A small encoder-decoder audio transcriber, trained from scratch.
Model: 34.5M parameters, mfcc input, encoder arch jasper, encoder norm batchnorm, encoder activation silu, encoder depths [4, 9, 4], decoder norm layernorm, decoder activation gelu_tanh.
Data: trained on Morse code for random letters and digits, with fading, noise and interfering tones, 26041 training examples, 101.3 epochs.
Rows from block 9 of the text decoder of a small encoder-decoder audio transcriber, named by matrix and row number. Rows with one number belong to one neuron. Each number is 200 + 30 x the weight over its row's rms, rounded and kept within 0 to 999. All counts start at 0.
After each neuron's rows are labels from the 100 texts, of 14976, where the neuron reaches its highest value: "fires on" is the input token at the peak. Only what is clearly more common there than usual is listed. The data: Morse code for random letters and digits, with fading, noise and interfering tones.
# fc1: MLP up (decoder.blocks.9.mlp.fc1.weight, 1536x384), inputs 256-319
# fc2: MLP down (decoder.blocks.9.mlp.fc2.weight, 384x1536, transposed), outputs 256-319

fc1.204,165,195,170,248,200,146,199,154,207,187,233,215,150,273,195,194,189,195,203,245,232,188,222,204,192,213,234,216,240,153,162,207,189,236,163,147,205,161,195,205,209,209,156,159,143,176,178,217,189,157,186,200,237,162,177,182,237,220,203,178,243,235,146,188
fc2.204,199,217,149,193,203,141,158,197,150,160,171,161,229,116,216,182,166,185,202,242,197,186,163,160,225,211,185,153,145,239,225,153,222,206,201,236,203,237,158,233,205,178,181,228,242,253,162,191,151,171,174,177,171,165,182,169,179,165,229,189,198,215,118,173
fires on: "u"; "m"

fc1.539,213,142,239,193,202,182,195,218,197,219,187,225,239,181,226,224,228,202,212,195,148,210,234,141,199,183,193,195,219,219,224,175,213,179,252,222,188,185,165,131,190,169,223,198,176,216,197,207,145,219,235,193,214,172,147,211,215,198,144,234,180,215,291,145
fc2.539,215,238,149,184,203,174,165,196,246,206,159,211,162,208,199,180,240,210,249,177,231,139,239,222,174,142,174,190,187,237,192,250,193,248,155,208,224,187,136,148,252,240,180,218,114,174,187,173,232,168,237,203,205,185,144,211,209,238,197,221,189,171,217,247
fires on: "0"; "g"; "d"

fc1.176,159,206,200,179,196,218,221,244,247,201,170,176,193,194,175,192,186,180,185,221,225,161,190,202,175,167,222,203,215,146,161,251,210,187,202,175,158,227,159,198,198,198,213,164,188,194,209,181,237,187,205,184,180,221,214,226,205,191,198,156,260,202,183,179
fc2.176,233,197,212,195,134,184,132,219,169,237,207,221,216,179,211,226,189,216,186,187,196,202,233,194,193,223,187,177,228,194,204,177,172,203,146,209,234,177,229,168,269,212,211,215,210,193,217,226,193,231,199,219,158,204,212,240,225,211,185,260,183,174,250,222
fires on: "v"; "j"; "k"; "p"

fc1.573,237,277,180,166,227,195,203,233,158,225,203,186,189,160,199,233,181,202,214,174,218,231,249,219,209,144,170,199,165,205,190,158,200,203,271,155,206,153,206,232,224,237,151,188,149,175,224,223,213,234,257,235,235,158,209,176,215,176,173,205,203,215,221,215
fc2.573,121,192,238,223,181,193,218,174,188,196,207,192,184,213,213,191,262,231,232,221,155,172,138,206,210,230,185,223,239,189,220,268,189,218,134,228,170,206,185,184,144,188,260,234,212,228,171,187,168,154,189,185,159,173,209,201,162,192,225,192,196,230,237,241
fires on: "v"; "4"; "3"

fc1.694,220,213,135,165,216,139,202,205,198,230,179,249,172,198,176,168,193,210,202,200,205,197,255,158,222,225,211,207,193,148,150,197,169,177,198,216,250,181,252,183,218,162,212,156,236,257,166,181,237,188,209,221,160,219,197,205,178,250,208,200,240,254,268,235
fc2.694,189,223,231,217,289,264,201,190,122,232,176,225,172,164,221,191,222,180,226,182,169,131,248,197,224,184,192,233,198,180,160,167,196,218,220,149,170,197,193,209,159,183,237,164,225,211,169,187,224,171,237,154,228,183,172,163,208,199,217,199,180,147,214,212
fires on: "0"; "3"; "1"; "w"

fc1.22,208,201,182,293,197,209,187,188,176,226,170,217,207,193,254,221,221,227,197,218,218,221,252,208,159,197,221,175,190,228,179,202,237,209,204,197,197,209,219,220,141,188,183,215,204,223,275,192,199,233,197,223,173,205,235,166,215,202,218,188,209,165,186,208
fc2.22,164,214,215,141,238,218,172,151,203,227,189,186,209,207,196,219,167,233,215,163,235,210,199,192,232,220,179,216,168,168,198,152,173,164,224,223,158,208,189,177,242,222,204,183,147,191,146,207,222,210,269,189,223,239,220,158,237,156,201,235,206,175,222,175
fires on: "v"; "4"; "u"; "y"

fc1.605,204,189,214,185,203,162,214,216,228,166,161,125,157,190,223,209,186,248,241,191,207,226,175,214,222,214,175,207,192,263,213,244,203,219,185,245,160,205,161,168,192,216,219,153,177,208,175,182,214,243,208,222,160,172,186,177,168,145,218,218,161,236,240,207
fc2.605,265,183,200,166,186,233,217,232,158,203,201,263,175,228,163,174,197,225,202,215,185,147,195,188,214,182,190,222,209,191,136,207,194,143,150,193,204,240,233,214,166,155,239,171,230,207,204,240,182,215,173,215,242,164,175,196,194,238,210,200,197,149,213,215
fires on: "0"; "m"; "d"; "n"

fc1.603,147,236,192,212,207,169,225,118,180,182,197,159,180,184,199,197,269,182,188,165,178,177,204,184,201,184,250,197,156,206,210,229,225,185,185,162,198,230,160,175,251,177,240,212,225,240,137,202,155,233,172,184,173,230,226,198,201,198,165,196,192,209,242,206
fc2.603,217,185,195,230,240,259,159,237,212,216,175,209,173,223,274,202,254,208,157,204,202,179,172,249,179,201,175,207,245,195,202,192,170,241,178,212,209,143,182,229,195,182,247,209,244,219,210,163,218,205,174,170,214,143,168,198,272,209,188,208,198,153,200,181
fires on: "r"; "9"; "f"

fc1.264,165,271,190,215,250,200,205,220,214,203,201,181,197,159,214,190,165,224,178,189,165,198,176,180,225,239,166,172,189,229,169,216,202,207,218,187,210,159,134,228,272,224,175,199,244,217,180,215,188,194,183,214,161,257,222,190,227,246,183,143,253,154,199,179
fc2.264,218,168,209,162,205,170,178,176,209,195,187,208,225,231,192,224,221,220,214,220,209,204,176,202,206,236,160,262,200,194,176,211,186,160,165,208,180,251,235,148,183,229,202,234,177,199,160,182,182,202,206,183,131,264,231,190,142,170,213,257,186,267,169,218
fires on: "a"; "3"; "i"

fc1.31,229,226,144,215,231,236,209,158,209,261,209,191,198,220,182,216,185,229,177,155,232,236,229,155,214,205,266,131,208,202,226,216,193,229,205,218,183,235,189,198,208,157,237,206,180,218,176,155,150,168,242,189,186,203,202,138,245,142,158,241,225,221,155,231
fc2.31,168,211,204,175,176,211,147,225,196,119,248,176,269,147,147,222,185,196,195,189,221,195,156,217,199,246,196,227,235,218,209,172,205,162,256,195,227,215,212,217,210,237,249,236,197,165,279,195,203,243,186,210,197,205,193,235,151,188,196,138,239,176,167,228
fires on: "v"; "x"; "9"; "b"

fc1.683,140,200,196,221,168,222,176,145,260,183,187,216,164,235,229,156,248,184,138,201,190,234,198,215,215,182,206,162,202,233,213,232,183,208,244,164,196,203,210,185,176,196,201,148,238,204,243,248,206,137,269,214,183,218,174,201,228,159,198,206,176,223,171,199
fc2.683,220,159,279,286,141,155,209,164,234,163,164,238,268,232,201,197,190,232,222,200,181,201,207,260,220,218,217,214,178,216,204,264,212,137,206,208,223,212,194,188,239,149,235,112,215,241,193,206,193,231,116,209,214,180,214,181,202,176,236,199,173,227,215,186
fires on: "u"; "b"

fc1.606,224,179,245,231,217,199,191,114,232,258,225,241,212,247,257,207,208,225,180,191,232,206,169,224,271,153,231,176,208,145,184,187,258,235,201,156,232,166,188,202,140,235,190,163,205,181,202,174,224,193,151,247,188,208,226,192,216,211,197,215,235,173,202,215
fc2.606,145,221,229,171,234,190,217,172,219,148,201,159,225,254,173,138,217,210,240,143,177,209,150,196,214,203,193,166,212,234,201,262,156,203,206,264,192,221,249,216,184,186,192,211,203,247,203,228,220,175,188,224,197,227,193,226,166,166,256,175,198,209,185,226
fires on: "u"; "a"; "e"

fc1.262,220,213,201,191,191,201,219,191,188,175,230,260,214,227,144,224,220,205,197,149,201,173,107,191,168,203,135,219,198,257,204,216,196,245,181,188,158,151,215,180,199,209,203,228,232,171,175,233,126,205,218,200,203,151,210,202,156,241,158,216,241,234,230,210
fc2.262,173,146,190,222,163,246,193,197,171,238,167,192,197,168,214,149,183,190,246,205,197,210,262,242,202,208,231,156,228,152,185,234,228,238,246,237,195,227,195,239,175,143,202,177,154,204,228,183,248,240,231,190,163,231,148,198,130,113,172,211,169,196,242,214
fires on: "0"; "2"; "u"; "h"

fc1.554,177,218,275,187,218,180,200,184,205,199,185,250,199,209,256,178,175,231,206,183,217,229,228,212,141,160,204,212,200,215,206,197,215,231,221,201,182,271,170,205,251,220,170,247,158,227,209,191,242,215,226,194,191,223,203,215,217,236,202,193,245,163,261,199
fc2.554,206,194,124,186,204,266,208,229,217,223,218,182,200,196,207,180,212,214,181,252,246,217,190,175,207,217,202,189,214,171,199,231,206,148,172,197,227,115,209,183,182,217,260,122,214,192,193,180,183,173,216,235,202,218,205,189,244,197,200,241,127,184,201,221
fires on: "0"; "1"; "f"; "2"

fc1.567,236,158,202,192,225,201,219,242,168,225,229,211,188,211,177,242,146,196,207,178,155,159,200,219,167,200,197,203,188,169,148,223,185,210,181,156,225,165,183,193,202,200,156,208,147,144,195,203,241,224,221,220,227,185,226,256,217,199,212,210,171,184,214,156
fc2.567,90,189,181,175,177,249,195,199,197,196,232,138,204,197,243,196,195,216,183,212,221,172,212,193,197,151,205,175,229,180,237,180,236,193,180,269,205,240,224,194,198,168,188,203,180,224,154,203,166,193,202,172,170,206,189,197,221,169,157,219,199,183,198,192
fires on: "u"; "v"; "a"; "r"

fc1.616,230,241,191,204,177,246,231,211,203,187,224,181,172,210,194,197,240,172,215,200,211,227,163,177,220,203,217,203,198,178,207,217,199,260,182,188,211,222,205,227,215,195,184,196,215,224,217,155,229,186,158,174,178,210,222,222,148,237,212,219,141,202,195,172
fc2.616,197,173,187,191,241,169,195,211,175,148,248,250,236,216,178,150,169,191,183,180,188,192,263,183,185,187,198,224,194,189,186,228,179,145,192,193,185,196,128,227,167,177,256,149,221,170,179,192,220,207,241,190,235,196,225,159,214,153,257,192,265,183,155,203
fires on: "a"; "4"; "q"

fc1.453,200,157,170,224,130,188,235,221,225,235,200,180,204,180,227,185,223,196,222,178,189,201,196,244,225,182,225,234,257,221,245,215,204,182,206,188,186,219,162,143,152,187,147,188,190,259,203,160,277,240,206,175,275,165,163,198,199,185,148,227,236,211,164,179
fc2.453,217,184,202,205,222,178,198,119,216,178,210,247,192,147,159,229,179,213,205,242,217,190,199,160,247,186,183,293,183,170,217,169,203,242,219,163,179,210,195,229,243,220,177,205,198,194,204,179,189,174,185,202,235,147,178,143,237,223,214,225,215,204,200,220
fires on: "r"; "u"; "s"; "p"

fc1.712,185,167,203,246,174,195,221,239,180,187,169,197,176,189,212,235,216,233,266,199,196,200,172,230,188,204,203,254,179,219,178,187,232,240,218,181,229,213,236,160,199,192,174,233,209,187,266,249,220,183,223,181,160,206,199,263,208,151,232,219,250,178,256,177
fc2.712,214,203,220,158,241,197,156,172,229,225,183,193,233,181,195,201,175,147,199,181,196,194,240,190,198,178,215,187,190,176,216,195,160,139,187,198,178,186,177,212,223,196,244,172,200,187,128,149,151,206,180,226,238,197,176,191,194,219,200,190,189,218,172,245
fires on: "r"; "n"; "t"; "c"

fc1.394,222,219,244,226,194,228,237,194,169,199,251,171,217,242,199,136,230,182,203,166,247,206,239,175,213,204,153,158,190,199,182,193,191,189,239,209,195,194,224,180,178,202,175,207,188,225,193,216,221,156,203,159,222,191,170,183,184,212,162,265,147,144,213,223
fc2.394,193,219,184,159,219,153,172,197,241,146,163,184,161,156,146,277,193,201,219,243,166,164,162,241,212,163,266,227,234,245,207,180,205,224,242,167,187,188,209,194,160,239,197,213,203,250,194,202,183,259,196,200,233,279,225,180,223,146,212,201,218,242,200,239
fires on: "v"; "o"; "z"; "5"

fc1.66,221,244,210,215,187,258,195,199,166,165,223,152,226,178,178,222,235,201,214,188,220,223,234,180,201,142,206,156,188,217,195,171,166,174,198,161,182,178,220,145,203,165,196,163,205,158,211,177,162,180,162,232,192,132,190,215,198,204,189,197,197,203,256,184
fc2.66,169,200,185,209,258,212,176,189,206,228,229,177,205,235,155,191,188,209,188,142,173,188,169,206,180,223,244,245,176,198,202,178,189,234,249,196,245,197,211,217,209,251,180,185,179,212,178,185,201,205,196,184,224,270,203,240,181,227,243,221,176,234,186,224
fires on: "0"; "7"; "l"; "8"

fc1.217,172,201,204,195,185,210,210,226,183,178,203,202,175,233,168,163,203,200,218,208,199,179,207,208,226,197,217,204,212,183,226,266,189,211,218,211,168,175,163,246,163,193,213,139,215,217,181,285,152,265,203,198,176,206,224,203,202,231,184,236,203,233,160,249
fc2.217,217,175,203,170,214,224,205,181,222,190,255,183,213,175,199,234,188,227,127,259,180,234,219,222,236,201,218,173,211,217,203,158,217,249,186,197,135,201,228,245,241,200,204,154,227,223,231,246,233,211,239,169,177,161,226,205,153,194,223,171,186,183,160,211
fires on: "r"; "n"; "m"; "h"